config.toml
model = "image classifier"
dataset = "rendered made-up planets"
train_examples = 195000
image_size = 24
crop_scale_min = 1
horizontal_flip = true
translate = 0.12
cutout = 0.25
targets = ["phase"]
num_classes = 4
arch = "mlp_mixer"
norm = "layernorm"
norm_position = "pre"
activation = "geglu"
mlp_ratio = 2
layer_scale_init = 0.01
parallel_block = false
dropout = 0.05
inner_norm = false
moe = "top_k"
num_experts = 16
moe_every = 2
expert_mlp_ratio = 1
experts_per_token = 2
shared_expert = false
patch_size = [4, 4]
conv_stem = false
layers = 14
width = 160
label_smoothing = 0.05
loss = "cross_entropy"
residual_init = "zero_last"
optimizer = "soap"
beta2 = 0.99
lr = 0.0016
beta1 = 0.95
shampoo_beta = 0.99
eps = 1e-08
precondition_frequency = 20
max_precond_dim = 1024
one_sided = true
adamw_lr_other_params = 0.00078
grad_clip = 5.0
steps = 14400
batch_size = 64
epochs = 4.7
lr_schedule = "linear"
final_lr_fraction = 0.05
warmup_steps = 720
weight_decay = 0.09
adamw_weight_decay_other_params = 0.01
Rows from block 5 of a small image classifier, named by matrix and row number. Rows with one number within an expert belong to one neuron, the router's apart. Each number is 128 + 24 x the weight over its row's rms, rounded and kept within 0 to 255. All counts start at 0.
Before each expert's rows are labels from the 100 images, of 14976, where the router gives the expert most weight on average: "peak on" is the class under the peak; "responds to" is what is common among them. Only what is clearly more common there than usual is listed. The data: rendered made-up planets. In brackets: how many of the 100, against the usual share in percent.
# router: router (model.blocks.5.mlp.router.weight, 16x160, trained with AdamW), inputs 80-159
# gate: expert gate (model.blocks.5.mlp.gate, 16x160x160), inputs 80-159
# up: expert up (model.blocks.5.mlp.up, 16x160x160), inputs 80-159
# down: expert down (model.blocks.5.mlp.down, 16x160x160, transposed), outputs 80-159

# expert 7
peak on: planet (100 vs 21.4)
responds to: crescent (99 vs 24.6); desert world (36 vs 13.8)
router.7 [170 165 168 122 159  71 113 105 147 121 113 160 149 132 134 153 120 118 100  90 149  94 138 141  96 130 117  94 154 119 103 142 148 101 144 165 116 138 148 131 129 114 113  89 149 126 108 134 138 143 137 126 147 106  75 110 144 128 208 146  95 126 130 111 118 156 159 155 159 169 145  95 119 141 109 134 127 108 132 159]
gate.1 [ 92 109  98 109 108 166 113 134 124 139 149 107 105 117 136 130 114 163 124 151 114 108  83 150 145 139 146 149 131 158  86 157 106 126 147  83 186 138 111 162 141 156 130 142 143 141 129 159 128 149 117 174 135 126 188  93 152 120 134 129 121  85 128 106 137  91  84  85  97  88 137 140 150 115 136 140 146 146 124 102]
up.1 [139 133 151 148 149 100 131 187 138 111 133 159 116 127 131 112  85 121 152 101 161 102 145 127 116 135 103 126 137 118 121 152 129 103 125 130 194 151 150 115 134 128 181 102 150 120 145  83  70 124 153 126 180 118  96  98  98 128 121 129 128 129 135 165 132 138 122 100 165 163  91 129 127  64  78 131 124 131 143 137]
down.1 [131 110  99 147 102 159 120 189 150 143 131  98 159 133 147 138 149 110 111 141 136 114 129 118 130 116 124 114 139 102 122 123 129 117 117 112  95 120  73 126 162 140 152 138 143 136 126 146 122 106 117 143 129 128  97 154 157 134 103 130 144 130 135 120 119 148 164  97 170 154 138 110 156 170 139  89  90 131 170 129]
gate.2 [132 152 116 162 112 107 134 132 117 132  84 109 137 149 128 132 127 120 121 127  68 141 145  91 146 110 121 132 153 123 146 146  98 123 140 134 113 125 168 110 117 134 106 126 118 143 140 140 107 188 102  99 115 132 144 115 100 126 123  99 158  84 128 103 114 177 103 136 139 131 180 141 143 122 122 100  97  73 140 147]
up.2 [140  88 158  94 134 154 101 128 140 135 114 155 142 116 120 101 106 130 129 129 163 123 106 139 145 164 117 164 130 156 111 125 142 108 102 114 145 155  61 127 135 151 154  85 120 106 128  88 100 111 130 151 147 123 104 108 144  99 150 121 128 114 118 129 146 105 129 112 138 127  97 152 116  77 158 129 146 206 125  88]
down.2 [ 72 145 121 172 136 126 121 146 122 171  64 165 133 137 116 102  97 125 115  91  98  51 142  96 134 122 180 177 149 109 119  99 130 112 117  89 130 138 134 116 175 136 129 137 100 150 122 108 122 132 146 119 150 175 125 119 144 148 134 149 138 110 116 137 118 128 126  84 149 144 130 104 139 121 141 132 102 121 135 114]
gate.3 [136 107 117 144 122 119 130 125  77 157 115 112 114 136 124  89 122 124 116 139 132 135  92 107 144 117 130 162 113 126 116 155 110  99 147 100 131  87 123  93 120 125 103 134 104 127 153  99 134 143 124 143 124  92 128 116 118 123 120 168 172 112 135 151 120 149 128 126 117 154 137 149 128 134 157 183 119 112 145  55]
up.3 [112 146 149  95  95 142 116 156 147 126 139 106 131 155 128 109 150  97  86 114 101 160 136  89 145 126 139 125 140  83 147 101 121 146 131 157 128 159 150 149 121 169 123 103 163  85 149 128 116 178 122 116 112 150 128 139 135 123  90 130 112 111  91 130 113 156 133 145 137 112 174 105 153 167  72 158 134 166  97 136]
down.3 [117 160 149 118 133 131 129 146 105 166 139 159 122  83 122  97 120 126 123 151 126 123 127  91 171 125 110 147 149 135 110 114 171 129 130 126 167 103 135 107 127 123 137  91 120 158 129 152 124 118 163 115 132 129 152  69  99 100 124 125 104  62 132 135 125 141 102 160 151 116 151  92 126 138  88 139 145 121 139 118]
gate.4 [167 155 140 158 149 108 110 127 115  88 143 132 144 123 116 126 127 115  95 109 133 136 150 112  99 132 117 143 140 143 168 166 144  99  75 155  99 133 127 159 148  91 131  74  74 178  73 154 117  90 147  96 110 155 133 145 140 118 120 116 126 123 143 102 146 135 150 126 130 163 136 109 122 121 126 154 141 143 110 144]
up.4 [134 143 157 132 149 111 116 145 134  88 125 175 139 142 139 135  97 131 102 110 133 105 138 105  92 128 121 122 127 137 161 158 151 125  78 158 116 103 136 146 133 124 128  76 104 165  79 141 130 108 163  93 106 147 133 137 112 123 143 117 111 140 130  76 135 143 141 145 132 172 134 103 115 105 147 142 130 117 115 164]
down.4 [151 129 151 117 112 133 129 133  97 148 138 177  98 109 119 107 106 107 129 102  81 138  66 166 139 128 117  75 122 146 101 116 152 192  54 119 142 125 135 106 153 159 158 167 121 130  98 118 144 119 134 128 111 128 153 123 129  94 139 128 113 140 136 141  91 118 105 128 131 125 137  98 127 109 129 114 130 124 149 105]
gate.5 [104 122 136 146 104 139 158 110 125 111 132 110 166 116 112 130 172 160 136 133  86 150 127 146 165 142 121 138 105 154 100 134  84 131 134  81 103 122 106 140 146  93 117 117 129 117 116 125 118 138 139 115 143 131 165 128 139 114  87 126 133 115  97 116 125  71 114 118  85 123 153 160 137 145 125 132 162 132 102 124]
up.5 [134 143 127 160 156 144 119 111  94 136 190 118 153 103 125 159 133 110  70 146 116 123 129  69 106 137  94 179 117 164 160 161 139 141 121 144 142 119 119 138 133 158 121  82  94 171  96 146 106 116 147 150 148 125 145 143 178 116 121 105 136 154 137  86 132 121 148 129 151  70 102 121 153 125 124 145 159 109  95  99]
down.5 [ 80 130 105 139 114 147 135 111 158 146 142 144 142 185 124 145 150  96 158 117 150  67 178  83 123 105 107  89 117 111 120 141 127 108 102 166 124 108 137  98  80 160 179 139 161 115 166  85 104 151 116 111 130 160 150 102  95 165 122 130 126 111 141 128  77 128 132 115 128 106 109 126 111 117 129 118 113 115 148 113]

# expert 9
peak on: planet (97 vs 21.4)
responds to: glowing rim (100 vs 40.1); full (79 vs 25.3)
router.9 [152 112 112 109 118 115 143 129 163 182 151 110 101 163 160 118 135 124 144 142 163 156  94 107 158 107 144 118  92 104 128 134 141 151 172 131 127 138 111 143  97 169  83 164 136  80 163 151 112 155 154 123 103  74 140 110 162  90 126 114 143  90  93 137 110 151  92 104 104  95 179 149 152 127 148 125 136 133 140 125]
gate.0 [147 130  98 121 162 141 100 159 109 112 128 116 122 115 137 141  89 137 123  84 103 159 115 102  82 127 106 117  82 153 123 155 145 137 100 128 159 161 138 102 115 135 129 128 115 177 136 117  99 135 175 107 101 102 100 136 142 125 121 130 104 110 147 135 126 141 125 108 178 115 147 138 118 139 150 118 112 110 120 125]
up.0 [113 101 151 137 159 127 139 130 158 140 167 133 127 131 124 114 151 141 145  78 119 111 166 159 149 163 121 155 177 124 123 135  93  73 142 166 132 127 125 149 104  93 171 106 158 139 113 118 154 115  84 146 130 149 131 128 102 142 168 132 150 121 126 101 153 100 156 170 124 149  86 109 125 132 125 126 121 151 145 125]
down.0 [143 131 165 153 114 140 114 110 134 175 166 116 133 114 153 102 149 140 121 145 113  96 112 167 120 120 156 120 131 106 124 118  83 124 154 118  99 104 156 174 120 140 135  88 130 116 119 154 156 138 144  67  57 134 143  96 146  82 161 130 129 148 136 145  98 159 134 119 137 111 143 138 110 101 129 141 128 166 111 130]
gate.1 [126 128 125 154 116 119 131 101 102 110 140 128 145 127 108 149 166 129 123 116 124 169 114 184 125 181 104 117 147 119 111 132 103  93  91 134 115 143 150 141 132 115 180 111 120 164 136 137 127 120 102 109 112 148 175 145 148 119 125 133 157 117 115  85 117 125 188 154  80 108 101 152 143  98 127 154 153 115 135 123]
up.1 [116 130 135 146  75  89 126 104 142 164 127  65 111 154 195 110 126  96  90 141 152 214 130 122 143 132 148 112 117 127 165  92 141 162 151 152 129 131 129 126 104 173 105 128 123 110 167 151 122 138 137 151 128 131 122  94 148  78 139  98 122 151  90 131 122 122 138 147 130 113 137 168 123 119 122 137 136 169 148 133]
down.1 [112 119  88 161 154 115 141 102 128 140 154 150 134 129 179 104 125 157 132 129 125 156 145 131 147 166 115 173 135 173 161 110 115 160 125 140 152 116 138 128 142 179 142  61 137 128 109 143 117 145 111 146 134 133 131 116 114 113 198 161 153 126  81 117 127 117  97  92 113 162 112 125 126 113 120 134 137 122 164 167]
gate.2 [135  86 162 103 137 114 141 129 131 163 125 107 105 167 173  99 118 118 137 193 148 149 103 122 128 112 135  88 141 106 149  88 146 171 130 186  95  83 126  91 110 161 135 140 155  60 136 114 163 114 133 153 145 113 106 112 127 140 109 111 129 186 108 102 121 150 131 129 163 149  93 112 130 124 130 148  93 117 147 143]
up.2 [135 163 103 166 128 137 105  88 145 139 152 168 141 145 117 121 133 144 106  86 101 103 148 143 170 138 120 159 105 150 109 130 147 102 117 109 170 151 100 176 125 126 139  81 114 158  98 158 117 155 111 132  92 125 133 133 137  97 136 122 145 103 137 136 144 129 127 143  85 115 119 154 139 135  85 148 171 148 146 119]
down.2 [172 126 136 104 113 109 126  93 109 172 156 112 153 121 129 112 124 140 132 134 149 137 131  83 123 140  75  87 134  92 141  88 124 136 168 122 123 171 172 127  61 138 147 152 180 116 155 150 151 153  87 122 117 120 182 136 127 142 152 142 154 110 192 120 152  92 129 113 111 119 129 145 131 112 151 149 141 101  79 115]
gate.3 [106 108  86 149 124  98 139 173 108 114  95 109 134 127 112 125 167  94 104 123 102 132 160 134 137 138  92 145 182 120 129 129 103 109 138 109 132 147 142 110 129 134 118 113 101 125 134 108  97 140 151 124 107 155 111 148 101 131 142 117 155 109 179 150 112 118 135 145 191 135 101 154 146 103 142 142 135 124  90 100]
up.3 [134 117 111 107 154 128 139 100 124 130  98 146 122 144 168  98 118 156 143 180 125 138 103 126 121 132 141 116 121 137 108 103 134 143 154 106 115  76 114 127 115 115 142 174 131 117 139 174 134 123 106 162 120 102 143 104 137 141 176 124 102 140 112 119  96 115 132 114 168 132 120 158 106 139 131 102 135 130 123 137]
down.3 [ 76 132 125  96 135 131 130  91 138 149 110 145 126 157 121 124  76 139 125 134 114 141  92 137 105 109 140 151  93 119 101 158 113 133 159 106 155 135 154 136 158 152 105  99 109  67 102 119 157 160 147 152  97 151 142 113 153  86 129 138 154 158 141 135 127 170 110 134 128  96 136 145 123 125  64 122 143 157  83 154]
gate.4 [135 104  91 130 203 148 134 158 133 116 100 104  88 166 117 103 157 129  95 173  99 165  94 129 122 133 126 133 179 116 120 148  92  98 144  77 108 126 163  95 125 113 104 109 116 142 134 106  95 144 105 129 162 138 190 118 105 111 103 147 173 110 140 116 105 128 115 166 165 113 102 150 150 134 101 156 131 160 142 104]
up.4 [ 85  97 170  97 127 160 142 137 126 157 116 116 125 135 155 104 144  95 128 110 141 121 104  91 152 124  89 129 133 131 123 139 149 142 131 159 115 130 142  92 159 131 109 150 103 146 117 113  99 150 138 139 179 137 111 165 116 154  95 109 119 106 158 148 129 105 106 144 179 116 109 108 119 147 158 131  99 138 123 150]
down.4 [ 90 113 144 109 109 139  97 140 157 104  98 162 141 167 109 174 118 106 141 155 102 154  94 157 115 135 132 104 102 101 131 135 164  96 105 126 123 100  98 145 119 120 104 158 116 121 113  80 126  97 130 124 116 126 107 156 176 115 121 134  89 147 135 116  99 141 162 121 135  89 153 136 124 132  99  70 105 141  77 118]

# expert 4
peak on: planet (46 vs 21.4)
responds to: glowing rim (85 vs 40.1); full (71 vs 25.3); cracked ice world (32 vs 14.1)
router.4 [138  70 171 153 123 150  91 113 111 166 132 113 110 168 138 105 131 152 109 124 118 174 119 169 161 159 102 163 164 154 135 148 133  78 149  98 141 107 115 116 114 143 137 107  72 141 118 100  98 124  99 154 103 129 152 116 123  96 100 103 173 109 157  74  98 135 140 152 131 102  88 158 131 125 116 155 155 140 168 111]
gate.1 [125 129 140 128 119 143 131 106 112 128 115 114 153  71 125 110 130 222 164 152 109 111 146 128 121 127 120 102 111 171  87 106 112 170 118 115  92 133  89 134 139  99 125 127 107  95 166 133 168  73 149 160 138  95 127  73 112 111 141 117 116 163  95 136 143 130 148 100  96 169 141 124 140 109 156 123  99  96 114 120]
up.1 [137 114 173  91 127 112  88 160 147  87 142 108 121 150 168 138 105 117 132  86 158 130 144 132 166 146 119 145 144 117 159 111 142 150 138 156 134 131 156 158  96 105 157 133 170 123 111 143 111 160 152 120 155 122 141 160 124 142 141  93 134 100 107  76 134 123 137 130 148 112 105 119  67 136  79 143 107 185 145 153]
down.1 [104 117 101  92 122 151  97 159 161 125 123 110 134 128 144 145  87 178 122 110  91 153 151 138 108 104 147 136 138 129  74 152 153 113 157 121 147 140 138 148 139 135 136 122 119 125 154 112 135 145 147 108 127 117  96 150 127 128 140 144 119 121 114  84  59 126 205 164 126 130 176 135 111 129 148 141 123 170 166 179]
gate.2 [134 113 132 128 150 128 130 132 120 138 118 122 110 145 124 119 160 105 161 154 159 155 105 131 118 176  71 148 125 123 144 138 127 133 115 114 104 105 138 132 121 131 139 105 145 126 132  83 113 119 135 154 143 142 106 145 100 130 119 198 168 138 160 117 126 134 148 135 162 116 107 139 119  64 115 180 134 130 146  88]
up.2 [138 107 106 172 142  99 123 139 127 129 172 145 112 152 121 147 107 117 174 122 132 129 153 167 108 180  91 142 137 127 157 126  97  69 104 150 149  99 109 102 131 154 162  99 130 107 148  47 102 129 105 101 157 162  96  95 128  96 170 149 168 147 165 114 116 128 157 146 138 123 100 129 130 107 119 136 131  90 146 115]
down.2 [120 125 148 147 100 144 101 127 119 118  99 162 127  90 130 136 132 190 134 101 108 132 120 158 130 121 156 116 137 134 124 109 145 120 114 156 133  82 126 109 148 148 122 163 117 143 126 104 125 153 126 129 124 100 118  88 123 122 142 131 183 104 169 130 123 136 139 131 157 164 220  95 150 126 147  96 127 158 152 170]
gate.3 [116 156 146  97  72  90 117 133  74 109  97 121 175  87 111 145 117 143 128 130 117 149 146 127 119 113 138  90  75 105 113 104 100 151  97 110  96 125 163 123 143 119 104 159 124 102 130 161 193 103 144 114  77 119 116  98  94 136 131 157 100 175 100 155 114 117 141 155 111 162 162 124 122 151 147 130 125 114 102 156]
up.3 [110 128  95 144 117 132 145 147 131 124 131 113 141 129 145 121  80 151 131 135  95  96 127 110 119 156 129  80  96 202  85 158 134 157 130 132 133 122 131 132 112 158 134 180 132 128 136 145 112 155 148 152 153 115 139 147  93 157 150 130  79  91 132 108  88 131  69 110 152 140 119 108 182 155 148  91 130 159 114 119]
down.3 [ 81 120 107  93 111  78 111 127 122  84 147 151 135  96 139 182 115 127 123 145 138 139 126  92 135 159 132 130 139 141 100  81 111 115 110 142 124 105 140 168 106 121 151 128 131  97 132 120 135 125 125 137 150 116 113 121  95 137 150  98 107 146 158 127 167 148 133 161  90 100 110 200 120 106 125 121  89 135 103 159]
gate.4 [111 149 151 126 136 116 150 138 151 130  91 137  88 138 146 134 131 154 111 144 119 119 114 113 156 150 179  87 134 104 128 132 155 165 108  92 142 168 182 136 116  78 121 150 143 182 109 186 139 102 100 163 146 183 139 145  94 149 109 143  89 112 101 154 163  67  82 127 123 121 147 126 156 137 107 150 113 154 114 156]
up.4 [117 117  62 133 110 128 132 126 110 126 154 145 128 116  73 104 132 112 141 100  88 126  99 137 129  66  86 152 140 128  81 141 133  95 154 117 129 136 108  99 168 141 118 136  96 106 145  92 122 153 109 109 141 120 125 119 126 106 155 139 159 114 157 138  76 136 111 122 142 147 114 121 152 151 131 109 153 134 114 121]
down.4 [133 107 124 168 110 169  87 113 135 160 132 136 110 155 105 124 118 184 114 122  49 139 139 126 139  83 116  96 127  93  81 139 173 126 149 177 176 109 119 119  99 140 132 133 146 120 126 100 158 152 161 126 155 145 103 160 149 123 156 135 136 155 166  87 128 136 160 131 143 126  96 174 118 112 117 122 125 124 180 160]
gate.5 [100 143 149 127  96 111 163 165 124 131 103 121 108 133 149 135 121 106 117 128 124 127  95  92 147  66 123 110 106 104 132 162 155 144 160 117 146 129 184 145 129 160 126 154 130 147 140 139 113 131 119 113 114 156 125 129 100 149 125 136 110  52 160 142  84 126  78 109 143 107 169 115 141 163 132 135 118 151  99 126]
up.5 [110 131 142 102 129 115 122 118 101  93 126 100 157 113 108 150 153 136 162 150 126 103 161 150  98 167 125  98 121 116 111 115 110 142 100 159  88 113 106 106 135  89 120 133 154  89 131 131 164 103 137 117 131 119 132 131 118 143 115 137 115 202 118 114 119 165 168 143 125 192 130  99 116 134 127 105 114  85 121 165]
down.5 [134 136 181 103 108 172 103 161 100 110 143 176 143 116 128  90 128 115 110 140 145 124 153 157 149 108 160 179 167 174 188 153 109 123 129 113 118 132 170 113 141 128 127 121 113 111 108 135 149 136 103 143 146 110 157 103 139 102 107 125 152 111 138 131 113 155 129 142 142 120 144 169 109 153 159 132 131 113  77 103]

# expert 0
peak on: planet (93 vs 21.4)
responds to: crescent (100 vs 24.6); moons: three (97 vs 25); lava world (38 vs 14.7)
router.0 [ 66 123 107 104 125 112 168 130 165 124  98 101  98 134 137 149 137 146 141 156 122 120 139 112 163 103  66 129  98 155 129 123 146 159 149 167 158 134 133  96 171 119  93 157 158 128 158 119 160 111 150 130  89 132 114 126 135 152 134 133 138 118 142 124 145 122 145  94 150 121 195 152 155 149 160 128 141 155 111 148]
gate.0 [137 152 123  82 115 124 117 137 125 143  87 107 132  95 145  66 168  78 115 137 129 171 146 109 124 101 129  92 109  88 133 141 109 119 160 111 120 167 130 110 119 129  66 140 122 103 143 153 166 128 182 128  80  77  92 121 113 125 158 158 111 104 135 158 133 143  87 131 148 133 188 117 160 136 121 131 124 177 121 120]
up.0 [151 124 138 158 119 135 108 102 152  89 143 145 147 110  93 133 134 164 126 136 102 127 109 165 145 161 121 170 137 143 103 133 132 125 110  99 106 138 129 145 149  74 134 106 124 179 120 135 110 150  95 136 117 134 158 172 166 119 107 137 151 132 134 106 167  89 174 111 104 122 107 148  98 137 124 120 148 100 156 161]
down.0 [173 167 112  96 105 136 149 144 136 140  89  76 109 147 125 119 124 113 113 110 146 122 172 120 132 109 169  69 130 136 177  99 129 164 143 133 118 136 126 127  73 124 132  99 149 105 159 148 113 133 105 132 149 114 100 142 128 117 154 111 179 112 127 130 107 145 144  91 186 120 157  82  91 146 152 119 126 124 150 129]
gate.1 [142 139  97 160  99 169  90 136  80 132 126 131 149 129  97 106 126  95 109 102  88 149 146 122 114 130 133 158 143 104 162 155  90  89  98 118 159 118 112 147 129 159 148 105  54 125 131 141 126 115  78 141 101 132 166 103 136  70 162 122 166  84 118 106 109 127 143 125  97 131 122 113 124 121 144 151 153 124 125 133]
up.1 [109 115 166 121 132 147 143  80 121 127  91 177 112 155 134 130 115 154 110 146 130 114 148 132 123 150 118 140 115 198 122 139 148 162 129 115 122  97 131 119 129 142 147 120 117 140 141 192  84 144  64 136 142 172  84 123 111 114 116 102  91 135 120 109 119  99  95 146 138 133 107  87 103 125 155 109 107 144 139 132]
down.1 [123 159 115 115 161 143 108 132 108 123 132 178  94 153 121 100 151 141 133 147 119 146 175 117 122 141 133 139 127 154 139 120 155  92 117 108 132 111 131 136 152 145 141 113 145 100 155 115 186 111  97  98 125 107 130 173 136 120 125 141  92 117 104 158 117 133 125 128 110 135 105 184  97 130 120 158 139  91 107 166]
gate.2 [113 165 136 135  77  95 173 107 146 147 109 131 109 137  98 122 145 128 108 138 162 142 169 111 159 133 136 125 122 126 165  93 176 170 128 138 135 123 162 161 171 114 121 132 163 134 136 148 139  91 127 141 125 140 111 148 152 136  89 103 107 157  87 166 143 129 120 130 108  94 138 159 147  84 145 116 143 132  95 123]
up.2 [123 108 102 116 202 143 112 122 163 156  97 150  83 156 150 104 129 148 165 146 110 104 142 129 156  98  99 109 153 125 139 122 133  88 136 160 127  81 111  99 120 126 120 150  99  95 129 104  99 157 157 131  93 105  89 133 124 138 194 153 139  86 162 128 134 130 139  98 157 126 127 137 133 115 128 118 144 112 145 105]
down.2 [ 89 100 145 144 119 166 122 132 133 129 120 123 157 112 164 160 135 116 140 117 127  63 139  73 159 167 109 110 135 147 146 128 130 149 115 145  99 159  98 139 114 147 134 101 111 120 109 179 117 113 135 123 176 162 133 168 132 136 122 137 101 128 110 153 120 126  73 130 134 101 135 143 122 130  49  98 139 129  86  93]
gate.3 [183 122 136 105  69 124 104 105 103 151 168 126 170 128 122 126 103 141 120 124 133 137 160 189 124 150 168 160 128 116 124 130 103 113 133 102 116 112  94 152  75 127 135 101 101 117 115 149 123 133 111 165 142 106 130  73 171  95 158  73 163 119  95  97  92  99 137 129  98 131 123 145  84 156 124 141 108 146 150 106]
up.3 [114 165 123 124  95 101 165 142 116  94 105 117 147 125 110 102 134 150 104 115 129 136 129  97  89  88 114  98  75 147 150 153 142 160 135 123 112 117 185 132 166 131  70 150 139 121 146 120 165 116 161 100 136 123 105 113 134 160 104 143  80 132 104 143 106 155 130 158 124 144 157 108 137 107 173 117 141 124 115 157]
down.3 [125 134 147  93 130 133 124 148 114 114 145  88 146 115 133 121 163 132  67 156 110  99 144  65 119 105 112  80 117  95 116 131 147 127 143 184  83  86 101 109 116 155 128 114 120 139 141 139 111 147 121 140 173 139 142 129 132  79 155 151  98  88 113 120 123 117 107 115 141 127 119 144 118  94 109 127 119 173 121  96]
gate.4 [152  97 141 127  97 130  84 104  79 122 168 121 194 130 119 111 118 100 117  99 116 117 162 186 148 138 127 154 124 146  87 158  87 120 131 113 117 118  78 141 107 168 136  95 108 119  97 128 136 127 111 129 117 149 142 114 139  87 154 123 173 122 131 103  97 139 134 147 101 150 107 117 112 141 150 103 129 128 156 139]
up.4 [155  89 113 108 139 160  96  93 113 127 157 104 137 143 114 127 112 152 143 124 113 166 122 127 132 110 127 160 124 147 171  78 123 133 111  98 144 169  99 116  82 146 149 117  91 123 144 101 102 124 166 153 133 122 103 137 143 114 119  81 154 130 134 116 114 110 178 135 163  88 105 155  95 130 119 116 108  88 159 117]
down.4 [124 148 158 125 173 134 124  93 119 148 134 135 115 131  88 130 146 128 116 137 139 164 122 132 167 142 158  64 119  89 123 141  99 148 136 124 104 125 128 117 141 160 189  51 148 120 146 129 144 147 121 120 149 119 141 146 118 135 139 115 144  89 144 125 120 134 162 146 139 157 113 127 113 118 103 113  98 137 129 114]

# expert 10
peak on: ring (43 vs 2.7)
responds to: rings (93 vs 33.7); full (78 vs 25.3); desert world (33 vs 13.8)
router.10 [162 146  95 125 140  86 155 139 163 129 115 113 109 132 123 127 148 132  94 124 115 112 125 109 138 115 128 162 150  86 131 113 120 145 169 132 149 163 151 132 145 143 144 120 186 117 154 106 113 122 122 151 163  87 123 134 139 164 157 123 171 150 136 145 153 142 157 112 125  90  97 148 140  89 155  65 106 117 128 120]
gate.1 [ 97 171 139 117 167 146 150 141 120 143  97 114 129 178 135 117 150  93 142 150 133 147 142 105 147 106 139 101 114 141 180 145 142 116 162 167  91 138 121 148 136 106  95 166  87 128 156 149 105 129 133 111 131  96 106 141 171  96 109 108  86 121 113 171 105 166 115 122 120 151 166 158 102 156 154 159 151 117 101 141]
up.1 [ 76 134 165 115 156 116 140 129 158 154 105 159  95 159 129 102  97 121 116 141 151 141 126 108 133 110 155 107 142  85 173 115 142 132 128 134 120 131 103 154 156  98 133 135 142 123 135 150 128 117  91 175 125 130 117 149 159 129 158 103  85 124  95 155 147 123 135  83 130 144 130 142 128 146 108 152 146 120 145  89]
down.1 [ 91 148 131 137 103 132 153 132 114 104 191 106 121 119 145 152 117  86 175 143 174 114  95 114 148  75 137 119 134 161 159 144 135 136 140 130 133 145 146 130 155 126 127 146 133 101 129 100 148 157 134 158 108 165 133 135 127 112 112 115 126 128 119 122 145 146 110  93 115 148 117 131 132 180 167 108 130 148  91  84]
gate.2 [157 120 102 120 141  82 138 125 129 121 129 135  87 114 121  86 116 112 132 172 147 134 102 145 118  76 167 134 147 101 109 130 104 136 153 133 145 120 135 112 143 121 103 119 138 104 157 135 125 114 125 148  71 113 146 133 138 129 195 132 135 121 128 121 108 125 134 105 132 121 118 165 136 114 148 133 122 117 166  99]
up.2 [ 78 122 160 126  89 137 137 163 103  97 122 146 158 110 112 139 124 145 147  98  99 119 128 127 101 149 108 101 106 162 117 147 117 119 115 110 143 136 141 147 132 139 131 157 132 149 128  98 124 138 131 117 155 152 164 124 110 145  94 124 114 123 121 132 102 128 126 140 114 137 147  93 140 153 155 120 117 155  69 181]
down.2 [137 121 140 155 155  93 128  70 154 100 155 151 122 151 114 147 141 116 132 135  87 135 121 133 131 110 119  65 143 151 131 107  81 123  91 128 135 133  89 145 129 162  96  76 139 130 130 113 132 129 110 132 143 137 127 121 142  92 153 163 133 113 162 114 182 123 137 108 138 106 130 150 120 106 146 103 102 120 129 117]
gate.3 [129 138 154 104 122 148 100  86 126  96 175 152 143 127 128 161 123 152 138 115  90 145 175 170 142 138 145 105 118 167  98 136 149 120 153 130 181 130 119 141 124 125 146 151 143 172 105 131 138 152 139 127 124 136 146 142 172 138 105  76 112 135 111 105 136 113  87 125 133  69 138 126 144 147 128 110 165 175 124 175]
up.3 [142 176 144 110 144 117 108 131 110 128 116 159 107 117 148 166  74  95 142  88 165  86 136 127 120 108 156 168 133 113 149 137 154 130 138 147 135 136 140 139  94 126 145 158 166 162 118 145 134 141 177 104 128  85 147 179 126 167 132 119 118 137  95 121 159 157 104  75 147 115 151 103 117 144 160 113 165 141 171 205]
down.3 [144 164 141 131 117 187 114 135 137 127  93  94  93 148  84 124 104 136 144 119 114 159 128 106 108 104 137 149  84 109 132 155 155 145 137 118 115  97 130 166 152 161 154  69 133  95 130 105 151 123 115 147 114 128 114 121 137 106 142 150 150 127 159 101 171 116 137  86  97 153 153 167 103 154 118 120 138 139 175 135]
gate.4 [ 96  96 153 106 135 151 144 150  85 123  83 112 149 139 151 153 137 140 159 140 134 141 155 107 101 123  68  92 118 161 164 122 145 138 114 144 146  71 116 102 150 136  95 176 109  98 114 123 145 110 107 162 114 118 119 110 126 132 122 112  76 142 155 136 112 139 108 150 150 165 114 136 110 146 116 128 104  88  87 144]
up.4 [ 82 135 121  76 131 111 165 125  89 133 106 137 140 139 124 141 112 123 118 177 136 123 129 127 130  98 124 122 136 109  93 103 113 131 109 159 158 134 143  83 147 133 110 141 166  69 137 133 162 136 104 138 103 101  88 142 122 160 156 121 122 167 168 132 128 130 133 168 161 139 112 156 124 142 105  97 104 124 114 109]
down.4 [107 134 116 133 155  56 147 117  84 104 167 167 127 116 146  74 141 161 131 155 182 108 114 134 110 118  76 154 140 147  77  95 115 119 127 100 164 108 106 127 139 156 124 160 159 117 119 143 135 126 139 114 173 100  86 147 134 176 172 122 132 121 111 135 132 154 125 146 148 122 105 158 108  95  77 157 109 160 124 126]
gate.5 [136  95 118 152 126 142 125 196  99 131 137  75 141 139 148 126 162 124 117 145 116 147 144 117 149 132  65  74 138 140 131 158 111 125 129 133  76  81 137 104  96 166 103 117 109 124 135  92  96 171 163 122 115  93 153 159 136  99 118 124 110 104 173 122  96 150  92 154 144 120 127 107 124 152 145 157 117 119 127 139]
up.5 [116 105  91 150 135 112 147 148 116 157 113 116 111 148 128 120 141  82 125 129 142 148 128 129 108 104 101 108 126 106 130 146 122 118 151 145  92  96 160  70  96 182 122 113 124 117 142 123 113 167 137 119 123 137  90 129 111 134 132 154 152 107 164 163 117 150 121 148 169 131 147 126 127 128 105 146 124 110 120  85]
down.5 [ 91 130 122 114 123 100 118 124  62  98 140 167 121 125  99 139 125 167 123 119 154  83 133  81 149  90 142 163 132 104 118 154 104 144 114 117  81 156 127 139 122 117 141  63 110 133 116 152 108 125 145 117 101  92 118 135 132 108 122 116 122 109 123 134  87 139 116 126 132 137 142 165 131 165 116 139 131 153 138 145]